From a checkpoint of a small class-conditioned image diffusion model: arch unet, 39.9 epochs.
Rows from block 4, named by matrix and row number. Rows with one number belong to one channel. Each number is 500 + 25 x the weight over its row's rms, rounded and kept within 0 to 999. All counts start at 0. Numbers have three digits each. After the name is the row's rms in percent of the matrix's.
# convs0: first 3x3 conv (model.mid.0.convs.0.weight, 128x128x3x3), inputs 16-31, a 3x3 kernel for each
# convs1: second 3x3 conv (model.mid.0.convs.1.weight, 128x128x3x3, transposed), outputs 16-31, a 3x3 kernel for each
convs0.17 029:539582524500559494536500500497470500500500450491514500500500500542475497477491478536526500516567502550500500508482459500468505500478482474435500478500500500500466475500504462500449510458463500487539500500500500526528549541544554500535545500495500486512513475516495500500500500525509501508491507500520500501550546500470484525500474500500529479528472475500572560500562564505547500500500534536500471500517530498511473515538505471473500
convs1.17 019:538466518500463500483486449500468532546500500523509500573500522571549545500530565606500500500500539500499534482491500500490488500500491491500500489516486500510500500523462500532506553536500464514500500502517531519484561500539500500492474479500500472482467439500446462500510527521510500507511516559516500500500473500500500481482485500490483500500500478501500533500469460500478456470490500500479500522500463525500500500477500477453481
convs0.18 136:500564551500463482555487518500500569499537495547522500500503500509521476508522487530531522500500477504483509500485466504500461500480533509500482477527500487504516480500462482509494500481500490500516511498500534530523474479469480451504500500519495481482500528480556526500487507515500520513531505500553500461505501504486485544500473500534500481500500478495526500500496514451499465500500539523500472500467500483444500462543538481506544
convs1.18 139:550551418540545558498482552518500506495483503508496500495478467496508510451449552536506421509543547417439540497495498498500497500500500501500502500500500500500503473496524496483453509503468478485514482468461557565487500518512518542500445412417510500500500493518497491483493523527516500500562554510504500503504503502502502504497497496498504497500502500500528509504479532502478453487468526481464500514485445500526463522517550500532500
convs0.19 107:475500514542500474500475489500470537500492500553560470527500500494500500480504500505500500511512494515490478480500521499500458500500500509474500488500425461450396500484500472480500495500515508512507500480500500512532534485500524517494486478534551464500471500500500467515464475587500500500573500454517494466490542523445500548495500521500528466500500500484506488522503520526563467500522535553473474475500579459479500467469538524488494
convs1.19 107:553597475500500500470500562500474549502496500518500491508507513551500535500481483585536474531527507449497523500500500497500500497497497500500500500503492500502500486449531477500458501539450471475500520483495542500488501500563500488501482468456525500538543474550518487528513536536514511508527526539504500503504503503504503505494494494500494496500500497500531528496477500549482528433434550515479500532462469555551518525510533520503522
convs0.20 069:526500426509523421547520494492500463519504489473516499500493474456465463465485469513503496500522469500492478500487490500502500474481509500481500476500442500482500500525496564481491526529472500486522558503506551510480499500500500500466500500457500474500500498432549519454494500500544482401546500500567500500500500500565500548486500504500500500482497514513532500500538445500569500506500500525481490514488538442473500500486449496466500
convs1.20 060:500500500604469504516539556500479536533482523500500535546515586546469510557500504548500491622466498538537536500496493500496500500494500500505506500500500500497500527460449502500508500453489500479469453509459500471496539480514578439503522500500500500500500500534513515523500502500500550465527481475507500504500500505506508504500500503500494500495500494500500509509500500500473500500468477500484484498474500523552548562496512522530541
convs0.21 131:500478474489464500477495500470500475494496500501500531567520500542525500505492522515500523505519552500475510517524480492529515500500500506500474439519458448486522500593441553500502529585513519462511523500529495476500555500530548500519526500500562477517539500513534471493531540429546533500517500476475497513508493500548502496564500500554503500512496506485470461521455430500500468469500463455521477500497500500488498537500500509425513
convs1.21 130:516534545497581577509563511507509521489501491481510476449452500481420487469487483443527500456457500457514500500497500500500502500500500500506502505506500500500497454447455478461465469460453506500517479500491493493504468500500511480500500509476520505491507540500500506519495500500512457517535416508503504508508508507507506505500497503500495495500498500542507538542579500526587491532560482482541476480528500526504529533500519509517500
convs0.22 159:542501500527479498522500472508531504500484475490523497472491500529500529500477459487507471506500486475500486488500509525510500538487496478513500501491500500499500487500505485521534465474483573517500503471513458489507478485473520500500508487475499462477551547525516500500488500563474500439500498478528506523557530506509500500500500542472511500489518461517501518500500518475477499524507515532491500462500500498452496514500451541521486
convs1.22 162:492463434553500466534498452484525449479500500503534500501495484455538506482545563515428473561550511513500520497498502500496498496495500506505506507500504500507508511531538500497522485500543489525473499502500491465449496485513552511478450476500475526486500500488494504500512521521487509486511519522500505504507508507506508506500498493497495494500496491479500451528496456501500458468500473480500524484456471503503475508514446518494482
convs0.23 036:536489540582500500599561542494483473500500484500500469500500536500446455500457500446485500491530479498534483487500490500487473521515473492500455500500500527455530463500473514487490441500490500500482488500483483513539495500500500563500500548500455453500457500474500534500503500500534529500500500477500488500525517500571486501500527477500568504517500532498543500500500500500500536533500474545530526557500500469494500505460480500457500
convs1.23 031:491465421517439416512500542463471455471470471500476500519558554526524550539528555547545542587524556549558567500500486500492500489494491500507500511515500509500500534514500534500518500489500502500485502500500509500484511510517515500500505500553480500500500478460500500458500500512500518500500500471500500488500507510493513506483487490490481500490491488454472441500474455500500500486468462497460500500479461500542550533534503526553540
convs0.24 119:529474456500500500510500541520510561545500500507500500500485489500454442495500478520500500500500469514500528500500511531510509500506500500502540570524528551500464500500500500495495500526470500489500510492516515476472500500480500467456515464522480500578511494500500500522487500471485514471491488505530463500523500535518484506533495603500500526473500500461435500485448500482500500500500549439529500500500457519500556500523472500500500
convs1.24 114:407412540444496534536526430500488500495480496483489500500500512526534500509509526404438562501516519586542486500498500497497500497498500503500500500505500500500500545519465518499500471448545528523500500483493435477555472472513490491537563568500500489520481500495500500489471500521460500496447467481502504504504504504500500502497496496497496500500498496487457488486440530536542472518512456500502500512526566463500468465477526517496481
convs0.25 032:541500500500563493542566545474482456484535512472500500481477485468520465500500482500481519471500495555500500525510500500481529456487519500454500500480453500497509515525527523500500488484481543545500523546546497502500500500538500500481539546500450465495530500493500500475503500500500500500512500482491500522480500500563544499528528512539480476475515494467500500500495540557500544500500500559525528500482480500486500451505447505500473
convs1.25 021:448500500500500495507500501500490514472464500500467500484442486531500522500500500471491493569557545500561539490500500515500500489500508500489500500500486488482489536510500564539500500500462533514525467472462532464481500500500538533562534534556508506514467489535500500498500481470470478500500450453500514515513510509500514512479491500482500500500500500500522536422500509464462499478500531435500453456441479500500500500526561500519558
convs0.26 151:471500528490500555462500548505500538497488500478501500521516524543507525545556523504519545547500553500546563522492540494517470486499521459467538498431541500455516506468500541464492546517475555503500510500504530477452500473509490486514480527589505500500533471421482488528523516502505502552524520541500500491500484449489490500538516533483525500520523507462520575500502527500500528508504477475482478486498503500500500499494518500550525
convs1.26 177:478500533455509485450469532481500502500521474500513483406430492466473453471467479395452531464500476442448517502501499497498500497495498504509506507506508505509507474498456515500539537539477546511508527480524520504449475468463463492442487465512542543518517551531504547535508487473498529511484500450508507504507508508506506503491494498489493497492491496558495475499499472452489500579546491534474458506492500504500507500530458465465506
convs0.27 105:491491500514500536500491527531500445484500531502500500500500533526517558540512540520500526561531536540535506546500543516500500500502539500502500545442500459471544503511518530513497543511530511509500494507469517500482500450546492513500482552536576535522500513500500485515524500496500551524507546496464505532507509455523503499543500500495515500500512500526521535495514492500506500531500500500482483496454462518500537500500528461521452
convs1.27 106:500498527452520435489461519523500522500500553500488500423461500475484500464493539463475469470500427479483513502502503497500500500500500501505500501500500503500500453461455504500507527509487541500513504454533507460467448467486417489500450487500516500500529500543469470518524496500464470514472501499506504503504505507505506504500496500494497500497497504582523550487500556442497512578525500509502537508482503505500494494481456433471535
convs0.28 115:500517500485500488513529524500476455514500544467481521476500492454500538500515569500544528511500528540498538509540500500494500500499530500500500538500387532521554487500532509500518516500500500500500543485474500543486488551521484500500511537519486500467570556532500551507530416500500516500500523558495530516474500516522531484517466474500535506456504500480511500488469492469505515500444500500500502500476500508539500526485555496488530
convs1.28 112:460532472500500505500459531526511559520488514506487479425488500500498500500461485412524444500500468500463472498500497496500500497500500504501507502507500500500500511465457526521471500529466547488535485474481523536477453502500501520531562469460517497502500449575500486496455500450431500500500500470504503500505504504504505503495497501496500500500500500538509587463509552532479472571521635500498493519509487459472509442490529471470500
convs0.29 061:542500470532477469482504563470469486513500465500474485503496500470483490500487452575501500503444500500496500527485436474500500456474500548516459520466439509500555506530490500515527500538500500500500507527538475500497500500514472500491456500500500500555486500586528473503441500500511520500520500500571504500488500474521547476500500500473483500462500495481517472458500480459500500554500530500533554470468502500441500455465492458468464
convs1.29 056:450511530535523514542511415500500544532472546501500500467430524500477484581531586461476505545497454571535500500504500500497500500505505503499500504500498500500500533442459500453468443465456519500500458479500495470500500491522539521508539525502500489500496500500500490500481499500460500500514447472511500506508504512505506507488496497497494500506509500487507515500503554500469458500502489513491537471500500504532500500524500526518526
convs0.30 118:473487542479512500542500486517488530482500508496500472499485476500500500500495500500500500489504500500461475476520492489511443500496470523514500479570461500530438496453509465537513500560520523492504509470500493491562500457515482474558500481500571477500527500500472500575482500558499533500452500523467479497500485559465444546490500524493510500517500505500492505489484508534500491487491541500500500500497547461465483478500523500462497
convs1.30 126:537593408517526529500500571500472524488488500500520468521509528484500514482464479569500451511500507451471500500500500497500498498498500504506500500507500502498500478475526448503420500515447455485514500500492505508461488533572500534500500500451521509505551500540515480500521485528500458470524500500500500502503503503504503504497498497495494497497500497460548504498500506526517500462457542500491520516493460510521500517482544540503500
convs0.31 029:535552540500566536526500500500506479500520536481500477500491478519524500497519520540500473543500500505500500500458500500456500500469500545500471511500462523461495500532470519477505487500472500557538500568522546500509524498500542500500500500541500500511512500500500487513500521500500500480551500500521528547500500500521540503500475480481517541482500537500496500511500594489526484500496498500485536500500500500499500500469521518455456
convs1.31 017:471504519482500518500500500500500500496500530508515528481441500565500500482495500451500482500491500500495485500471481479477486500500500511500500500500500516500500516500481543500500500500496516500521500417474461447489469500552448467500500527500500500490425494500460448489500452471500500500500500558500500500500483500489500500478484500471500500488500500521543572402459510500486521519551549454500500457500500441500491422494485461469482
convs0.32 051:455468500425461520451471513468500500497500527450489541542500517543500527503500500531457515486500566461500532500500500488492547500485535564455500540442500467500500516496486511509516500512502476532459500500500519566517521519500471543540492498494500531500469523472435500458500500500492500483520500516500500500472500500461500463500543500454527493500474500500540513485495542470505536517500496528500500515499526500485483471530526465500481
convs1.32 040:500515536460543577503570511500500511480500537523500495488485511465453447450500500490523526457512500500523500508506500500500500500496500500494500500494500494489500500473453547467492500465505502462470521457500569500500500481500492494500456500500514514531517548555516537504495500500446500500468488440490500500500500512500500516506513508496508509500508506467460495454500493497488452509474471515482500532463500509543500500500496479542535
convs0.33 175:525527482524520469503479483500500491500508500475523491490473500496500526487500500500509490529543454492504479463517500524494519571470500490564460509500500538464554469537505512495504475500516533527515463500500455488492490499507499500500500492483500495476476551511500532500514500539484500462482485471520500536538500480442472474530488518458487520478484498520483527500472500463490500500500507465472500499461518469507467508521466526498480
convs1.33 169:559500479573456424518474464490527459460509524508520483500532488500540514508540537557500475580473474500510529498498502500500498498496500501505505500500502497505500490534532470463534485493519466508500456547494498465452492506500529493502464500529500516500509523493468506464542528514503522483546500510500504505505509510507510507500500495501497489502500493500459453515542472500517485461455489461510552484462514517500500545517473515499470
convs0.34 038:500483551491500500533543500506500500495500523500500462510528515514526507500504510462500532460500500500505534520542532461500502512479516500500487515503535500517566508530494500592500563561497500500481540566500490558500505542562500570546500570540506538495500500500500500500557476493500500468520500500509548500500530500521500487476478500500506515507509519468500547500490500500498500500462453500496500500476470502481500508521468504520500
convs1.34 025:500562500536530574531542539518524517500523507500500500447470458438478456439472462416500495497500500468516500500487493500492500500500500519515500500500491507488488504457500500500482500453478525500509500486500500500518453488497459502508500507500500500500475504500478494453476500485486500500435500438500500500500500500508500509491500500500517512500523522530576520500500546500522500561523553500501500500500500461465466467482478485500495
convs0.35 039:500455495500500451494500500514519500480500500456500495500518505500500525490468454520437490500500481500500472468441500480476508500500500472471482474538448500500538508500516488500476474495485512538500500500524500553541520530511544562526500500525470465441500500437470482427458496505500500500489500500500485462500493511518547525514509482500525482470471478500500500500573504500523500500500500500537511521499500469497469488537464491513500
convs1.35 030:529505476555452485572612602476500500500456453500519516559558571500478526500522500574524542523500528544600557485500500492500494489493489500500500510500500500492493500460500500520501528472500452464475473527500476474500513500500500500500500500500481492510486500500500500500500529510500505500522513530507500513500500495500500500488506484487485494480484485422453456500443439455487468466444469470500444472466458500500497500500503505537489
convs0.36 056:522509470451535498449500475488535500508482500471500500520503500471476500500452502524500511530500486500500488500500487500479500503447535500515500612508500540500500500539500477530550480500548508529500500500500540550500517500500459552470511483500500500500500533500500500407523485453511498500545482500469500497453500500500552500489465500460465539486500452485475513500490489437517500493526500452509502500503500500500500500478500500451453
convs1.36 049:525500565481499570523555461500510500500500500477511451500546532505500478493500558473540500484474500500564500492500495500500493495500500507500505506514510500500505465449504483465477489472493476467481450481454489461500500531545500475500511531500500500489485489487500500500471534500450505454500461500508508506506500500508507505500500500492500493489500500509436530504483535529500469506424463524474497515524491500500500508500500524534504
convs0.37 133:476476469477500501519500538500486476514500542448476527511521500515509500536526514500500470534505508532500537527523476500489481494500487500524543500500445475500550543547500542500500567506503522481500528504519515491492495526498517500500554477515509500500510523518573478500504504474513500449529500537526501500497460470534495491532492497533500549490500500462500460497439446479500500499500431494477488527478500516500467460467500539430475
convs1.37 132:469518507481500533526521547484495560499519484500500484415466468460442446465454500419456484500479493510483514502500497498497500500497498502503500506504505500500500517458471537500500500500476552495552474493463500531474449502448500500482521456500535500500474531551498509500481450500511531503532504418506506507507505508505506507494497500494495496496494497517543508470558500533500470554565543492504500521500509500503469504493500473477527
convs0.38 083:535554524517550572500554543500500528500500457540500500500448500508488500482533525500502503500500545487532500500497515509500474482500471509500578531443500523500446500518503501484520500496476515553561532500521505461508500525493523509510512503500467500524495500531504474555477500478500534493510500502525500500502500437445500482487500532500500468500542515472498466490500521484473456500500500556549500500487481500500500510500502500504500
convs1.38 070:441368524429426500487474439522449510513500500534486500500500492550598500546527539410402500461515500528500543503505500500500500497502500503500503500500506506506500526537500513500500500512535528506500523483494486449506500498531473465500515500509500500500497461500500477490500449500455457500500500500500500498500496504500500500504494500497497497500493495498427511500423481529496494500500500531481500500500543475467500445462498500465451
convs0.39 036:500540541500529525443533473489483500500471500500500476538500500475464500513454500520500500485509523462529500533508477471473495500500508531500500500498542481488502500482530500521524500538541500500519524574507554500500487517519500500500500504543471511519450505500500500434478500481500487515500522457500515514519500517500529488500488523500491500500485496534533524490499500508530512514500469506500472500507500474508459491500470488466500
convs1.39 025:540500560500500548476524536500500454471500475460500449510529500500500529500579500500500590500461540500558563500486500488500490500491488509500491500490491500500489464500458477484450569458500483500454476503500500500494500524527494500500506571532500500479500500500500500486459500500454514513425440500500500509516524519519509518492510500490500507493500492500500467500533500436500473508500446500532459486500466538500528500500515500531508
convs0.40 031:509500500560569476500500500477521500448482500500459464500524461491543517523494507536500500500500483500473500502463447500500479462509530511469500525519526489513500506485500516542500489516508500517500500582536501555559484529531500500537498500500523500500470520488492468469523500502500500500500500490497500472500531500500546540522477500463518498500500479516500533500551500500500475485500500526489504500500503467500468521500500500483500
convs1.40 017:536502537560500410588548500516500500531479500500500500549560533554530577536511502535580552537507500542575532481500500500484486500500500500500500500500511500500500528453466522500526525545542500423451467500485493496500500500524540500500523578550500500474500478500500487500500546528510500500552517522500510514500483500486500500480474486479476483491489500500500500431403404500464482500442500459466478500434486500500491500500451528500500
convs0.41 043:457500507500462500525500473482500456500500494500500500505532524500540542545525545482500500468500523550534498500510500458485512500490473467503500468538493464500555517543521500555524527569500518500483500522500536500499513561543500562544556551531518500500486549456500500500481513523520517448519539500500500550513500500558533516500500469500498512510489500479510519500484500455500456467449500500456513525520459518514443500501509514518517
convs1.41 031:546550500543569572595553601518518509516518516525512510461485451494452473445445520459500461500489581474523567490491500483500500485493486500510507507505506510500487500483500509523500463470450500465512500466450497523487487479459469500524502500500489500500482479500500484483508500504530500500470463481511500506500507500511500509500500500488494500480491500552526501500530500565504500529500520500517469518556485500500454459463473471483514
convs0.42 149:500489500500471512485462565500487522515496500500485532465519513486518463493522512499522502508458452500478559500500513500500500480500500526500538504469443530500573500500530501500529510500484520478541503477503479465483462500500496466494460525500449526511539463504503500527475500492473511461459496520526500498500488490506487482500500500520491500439489507410506500500465500499496500535427514532510509511483482543478500500457485485463525
convs1.42 158:398532523487495513515459517518517558505500472500521531471444466500500479521489500389470500515500482555480507500498500498500500497500497504500497500500501500500500553500487509524474487500500575515531480475465481508500443474473478504502551518494511502492488500547500500507499514494494505467489505460506506505504504504503500504495500498495498500497497497533529512476483528461517467545520500492513524479517509449501492459500529486439471
convs0.43 141:485502538500500496519464529498475541500508500543530458539475492478518500498521556520491525499499488519500506473508501500500475476493499504494459452493460500500422491521500491500500509467500531516521488470468455492518531523500522502500500500536573505553505500477476500538473500549532549517541473444505465478481500525500513569525494531500500499474478500500541484539500500532516500493500532519500484500517546482517499484524527500490500
convs1.43 150:548574449500458453478542592487479536496501500500542495524526547521517542495460482573558492483509477464503500500497499497497500498498498500500500500505500500500504478419513452477440500500453473489501532488500503492458520500548471489473473476496526497500504481500510498530500536515530516460506512526504506506504504506505505502494498500496497495498501499533548525541500500548507500451448557530465501500453443552564500499488513532509515
convs0.44 107:477465456482463538465464500471489517500500521490520519543539560512474477496500506521479517500487474500487500504524519500500471532500500517558558541522572500528543506500500513525510541531499506500529500500498525528480516500530500465456504440449525483500500471469533467445500500446500472456508497533465499475510467491521500434516462554500503534500480500491505546513472500499505500508500464463500455560535487550464500509498467496481466
convs1.44 097:455500567453516519518519527500500535500500511500500500464528491452500469499461526446491582457500495512500511500500496500496500500496500504503500500500505500494500518438452456480500500468500514474490456480498500486500487500500428500500498500544507500500496540535500499505459500498506534484447470422500500503505506508508504508492500500491500497497497497513500481507475517479514510524500488497484500500492539501506500500539500481499505
convs0.45 165:517483476477477478514464477463550500491518481488464464505500465482505536465494486530500497500516466464443462476520500500515500500500503463538500489522480535447500500518546495509489512516477530544500500500500481519511500500488476486500458508500567514486470531567500473571452539505451511488482482500510485500522493500522528500532500457459500500521451503514537477487530430509500412518539473493508538534482500498500500512500500574461466
convs1.45 187:542534461553535500506512425521491475500500533500514474538533511544493508514507516590527477602516504467540448497497499499502496496499497501504504500506501500500504457484524412480507482493535457487499487500500500474492507517578507542500521488514524500508533500496519501500489531500503495480511510500500503504504507506505507504498500497502496493501500493528500528538513481537470471521424500500492587484447488504535528548537494520518500
convs0.46 034:548500475500500500500548546461520500516478500482500500455474500495500442474500460500500500527506503484500511513507465473515500488484486487507500500500518517500548472538507500531521482500500505500475532596499487567538501500485465512500484500500476471500500521507451488455473474485471552492528500472500465468517490538525531487502492500479493500500498500474500500536543526474530481530532543528500500500526507475500500504520485544472500
convs1.46 025:434456436500500447550543447488500461483494476510500482560556568566561571554588601523538572554537557579566549487486482500500500500490500517500500500500500500500500530500493500500504467500541474444459464466464500478504498519565526527534521574523468484510467482474513491460500518512513507517537539529500510519500500500511500507489500493500500500500500500442500457500500500500500458446447429446500500450473465474528537481530490533559500
convs0.47 047:500480500534500500538487500510476500500488500455489529509500500477521462534521500501466500554500533510500472503479500523477545471474520575482506524514500500524500500493496500539525517565548500500525485500507518500518499526500455500518500471477470500564447539509483500500500527500520500518494500500500500502512523500531480469500489500457516451488505500468500458469500526500474500523518500500500500538474500500500500461489442457462452
convs1.47 038:523500534481511511483536500500500502500473500486500500527500548500440488450478457550474540462467464508513500500490494494500490500491500500506500504500493509500496500479469538444500513468500468475477500511500500500546526485500500500492500546486500500500493535480500515500500507514453479476474451430500510500512513500511510506491500506495504494491500511426500459500532514500542506500489444507500490520535570515529500500532452500548550
convs0.48 099:492409454500537500500534500478531491500476500498485511471500443482500489527500516473453458508527484500500520502500434483485500516500488456485462500506500500428538493503535485505500511511500491528559509516500473500500486500500501518493500500471500493525500526564500466487515507500500537521484464500500500500510500512474500454497500543500534500465500468470484544479500472471464562500529500479500508466493493479477516550500500500454470
convs1.48 093:467500480469439459559624528500515486488500483483554493500508469494478489510467493460500499509465500529510500496498497497500496500496494503503500503504503505500500461488500470513492445436500517477500500500500462479507471475500474534500508500500519496500509488502532520484500527486464477498510517500505505506509513507504508502494495497493496498497504495500469483496515500500557465500472514477527533446489479514524512468479500537539516
convs0.49 069:512500557500500517500514500509500485500500500463444470505500451490413466482500500500461539501441507498475528500513500483491518496500511599540477559497500500500500500539500510500537500500500522540500500500500503529487482470500500487500476469530468506494460507500470475483504468442480500500479507530454500505465459500500515500500500553461467538500500486491529534517500524536531519495493520503514500488524469478445540489441500492478475
convs1.49 064:472500500446498445415525507493461500464497500452500500487526573500506531554541500500528519500525500500539532500500496494500495500500492509504505506500509509508500500462455519458491569469500500468463500446500495441481474531544491532517513538501500505489501505494456477500452500486445489501434500519500504500504511506509508508490495500488500497486500500458485500446506500389500437523456476522479477503474466500539517510535500492548513
convs0.50 035:500500500568554579500570588500500469481473500478453500456476507483474500540500500527513521520500500570552500500511524450508500477501500527542529524543539547569583471497500520546500518564492535500523500518500492500519500559556500500500542500532480500499504515509500500500515456520498500475504500475458482500500500500535500481481543500500495541484500505500524528500500500495500500473500500500517500459461485500509479494517500478491499
convs1.50 024:452432500470449500521497524544500520525467500507516509492500493496544489505500500423432463478500500525500512500483485491500510500500490517500511519510510500508513540523534537500500500500500514505509500451485489480480483500500517533530545549534470486477475453500487473470500500457480500442500500454515510509513500500500492500493500500477491500478500511529500522476500502524500499500462500500478500512499522451448445441481459472500451
convs0.51 032:500485500500500500503500500480477502446461500453480461490500470469465474494524500484500457497491500537486500517485475500500497489491520482517528513546533511500510502536479487524523521480498543500523500547500500527484500526548520500517532534559522500500461500500526466443509500461470500463500500457500485500499513505500500478486489559500500500488500491544546594500571500500542500486504462500512506521514510514472464500500477479500500
convs1.51 021:512500500500477500555573630524487509500500500500500508550554566500520568553497543500548541481522544566566580491500487491486500500500500500500488508500491500485500513478450520500527529504451501462500500500476500457453500479500500466544521556582500500490500493505517520551500524496500506518464502491509517500500500500500510500482468509477485500472500500499430500500429500475477525500472500500452420466496479483500500470500500500528553
convs0.52 093:488465513566590483483486493512509479460500480500521471534468500446479500464486446500500500486500477460479458464500500500500500513466537460485539491513486500500500459500541493443469491500538483485500500502450476492536530500529538554460500471500492466492477500513500490500493500490524500495467473436500500500556534500482472500529500479475499466500483461500500500500534500564564552588529508500500500539447526465487491458500500510500500
convs1.52 089:560477522500394437525500526503482500500463500522500477559562565495500516550523465599526512500432456524580535500500500497500501496496500500500496500504502500500504500509518514541507500500500484489457538577510500439469513497513532494472519545529500500512500500500500500500518522541512500437500461464500498504500500506500500504500500497497493492500500492465425455532472453503502538443427457496457500503455500526516527500478488507522500
convs0.53 154:536484443515500481489505500500531500517479492487488547470488487454487515481509509493501500496528500500517506495458535500500515533490501500530470500505500500510553448542531469487464465490503491531472462500486473476478505489438474506478494500459536536432500539514487522509530450505475473529475485538486474500543490509479476414491500500480482538466500478502444500505521472527471575542500498479481500487484500500479484502475521500485510
convs1.53 148:522448410471470424568529481477495482475500545519530535483528503467549560497519542500437400500475474548558457498500500498500498497500501505504503504503500500507506463545532500486500452501540477510511470519500442449490493517498499512479500510500507521509500500500500500466525508500500507472533476467504504500506507503504505505495498495498500495501502496517500500478553505500517500455469535484515559465478548514500494475490497541492462
convs0.101 039:529550542547564500500530500500500500500488500500522500478447500487474500500500436527512500500500485506490469473500492459495511500522507475500469477500451480509478500500500473500500500521500542536521527542523500535500524544500521500500492532537443457469500514510487500500500465495527506505500536510500509503545498536485527525500480500476500500471500490502500530500584500500556566505547541532560500466519500523500526480477500500500472
convs1.101 030:463458467474400416449468455484480500484495469493528476565557548550553587584585548558540480529500507532544541500500500493500490492490487500500500510508512505509513500500473500514474500500500481473461484466444478467461519521538527498500528500500500513489500469473500472483506549516500518504513547509510500494500500500500500500492500485500500500488500489456500500500464444504500443473451451472466432483460445543554500536500538530511524
convs0.102 028:500500500500500532540500527531504500483500479500500459502464471522490500500525465534467471543500500451500496455500467457463533500500500474461500500504493517500479474519551500494500460530526533482523480546500488508531483535501460540528485478519500467501465493504475500457472519513500511477500500494500522535500500533500484521470540477500500500500502500500559533510579573500549557495500529515518500522500534532500500500521521500520500
convs1.102 017:505500506446406463507500482500500461489448434500487500571565535590543512559549529554560574501500511548579500475489482500500500500500500500500500513500500500511512479473500535500500496472500483462500486500481479465500530530550549530555526527558466500500500528479500500500500505505527520500502515512513500500513500500489500500473512500490488481500500500460479485500447422510473500446434463476427482500456500515562574522526551530513541
convs0.103 121:500501469500511521500472514500500511466500500508456514506500569516491455491519500526511488484500514500500508487473524479500500508500500496500509500448500523484501509483500500478498513509486492515468501557500526491428531500523539531485523500490500522500555500492574494498482500445483497500500458539455472463533531523491507457500500534500482490503500500475514542500496508500476517500500549407478471540500471505475500500523489527500504
convs1.103 114:421460533409458500545520500500500500517528489508516513501476488441508502486440500439462560418470493566500519500500500497500498500496500500500499501507502502495500511500470500500500482500520533505500514471498447500530475500436428486482576518500500500500475510500500500500500487500500489481445468460500498500500500500504500502500505500497500500497496494500468467500461554557560483527538498503506500500509566500500487500500500525470500
convs0.104 043:528500489500500521478482537478500492531524473500500500512500463514511500479482481500481464500500500500471519491526500468533500496534497496455500518461479500452500496554500513561555500523525500475500530487535548500517513500479508500498522511510513423509500484529519445481551525421520521500548534473500500500478499467500565548541500532500500503496493500524495508546567528500500519500560509437538483458500500478475500500453515500487444
convs1.104 035:500528518500499537553547455500523496488495465476531445477500525526462497533553520441543500506453533531550540506500500490490500490490500500500508500507500489500500469422500474500500467460515482500490478508465500474492500526543538500493481535500521500511520521525511502515487500500500500500510475491500513516513514509507517518500505506500500491500509500507479523518500459463500460500502474484529495465500493530571541555500524552548486
convs0.105 149:493465524516508504565555500496486514529462523512500466500478500530500500528496487481494497500510500525531515484520543496522500524516454449525500448499548431457482500500526500500497524500466517553522512493503499486476500500500521474520565500500496500500546454503500500500503500530478483489500482500498483500571500483548467472518506504499500494526500483481500500511482501503474476543500500494477500500461465490551500500497486495500500
convs1.105 147:505502426485500498513467500467500443499479459501484465435479500436507504462493481500467497479483539501449511502500501498498496498497498501503504500500508500503508503513533567500522500500500513513515500500503500528476482510476499496442479471489514549498500507473500500490510500500544509462508480491505508504506505507505509505496494494496494491496492489500496415510517439514510449513505484500500500508496532516500459477506476500500475
convs0.106 061:500541549508494500492457500505500514513500483509507512500502475500529500485472487500500463500500500528467500506503500529495520500479500515500500500535575467553549530493470530499500500470534482462500500526507500500500530510500538531476515516543545544500539527545521509500500571500473500483537514541482500487521500491518500530499514500533510500500500541508500474485534515527472452500514500500500500483500504558500531500599500500500518
convs1.106 054:584575528543527531500437500550503492505500524555500516500494500450493500490453504620498546500500500478460478493503500500504496500500500495500500500493495488500500454464488500500481534538500482500484538525520574547500500518465500514470500482531487466491500484472500500500500508510500515520500513465496506495505500500505506504503504507495494500491495500474571500500500542560481500500500483500484513548500500500500496493509489481500546
convs0.107 097:497447469464475500500508500507479451528500514477500500512500500483569500508559536524500469500505506535528527544504471517512508512500500500494455500504423482496520500500500517534512531522500502482530500463500493509484490517500500516511517556518500500500500546511500524500527497500523555472500518490525500534471519521525563500545500477540500513472504501491475482463445447433501500500492500500500520500497464476520500500504527474500500
convs1.107 097:516554513553536568547545543533507539542500519517490500474438500498446500500453495462472422532500506508513500500497498500497500500500500500500500504504502500500497466482494508500455500472473503500527500500466500500511479484545533479500515485422530500500516473538501500500516519507500468466554480500505504507507506507505503503500500503500500500500500500571548584523525536524516478523500541500549501500509500484467468473445511485500481
convs0.108 047:497480440488557500463500481499500514492529494490500490463531466472517486495548466515476472500536472469494500474518462500500500500529484472500453491500434478399519528551529500529500488508500500512531500530500460548506468500484470500494500500500477487466486500500500500465484561500488549523498550532500500500526479514500610473484534500467560498486500500467500525536583508484495544500517525464527500525500500485484447500500500498500476
convs1.108 039:500525500497451509641572493480520500488464451508532493500539500464466500500478537492545528498500547573557482492500506500495495500494494506500507512500505504500500505447500501544500467488509500467500490473461434436504484524524500513500527533500501514512479541500523500494500525517485500498500500506514507500500510500500513507500494500486500488500500500500500512528500444486514474500441492500493500474500484521568534500500512524514500
convs0.109 119:500506500477459447500500457475451514497451483507524500542520500500500500452450500531541500467500500429418477448500486500500534469500523516512474477516459469473448500506525503528511500537512491500500500524495509560500541517502500508479480488449500500528460491510500496419499503525482500500500468444512493499500500547482478500460491483450465500500486471556500467523510470508488500539473503485481508544508468490500500554544500500513504
convs1.109 108:551556488565544580506487507500486500518547569500509501513564553482483500542516500603587540535500530497529500500500500500493496497494500500500504500496500503500500474440500421451429478486519459454450479511468458483512519519546494500481518499445500491512538500500500471493514530536511540555500500549499500504509511508506508507504507500505507498502502496496500500537534523512492470508459483544500500488500492521529529508519538499509466
convs0.110 165:459483593531491500487438503525500521473532484534500445500501488495508544488495506493513549473490518500492499465517511476507455498487526513504447455531455518498469513489508505496484500520500545493486494459478472458549491448517501466538506480538580530522483527500500500500481533543526537545508484525498453500513484531491486543490502489490533485500500516485526500592485504523500488500471500514486501500497540478479499473502501497500490
convs1.110 172:539586469465515508472528587500470512500500473494523475473480520460470517473454458552489477464468500460502501498494497497497498496498498504507500508506503502501505486446487476500450569500479460490507540499500502503468501522514456494462501475463517500500524518533488507511500500524527504435468501492508507507509510506506506505493496498496496494497500500494572523514525477476517504480498547530488500500473456508566486507504504500496488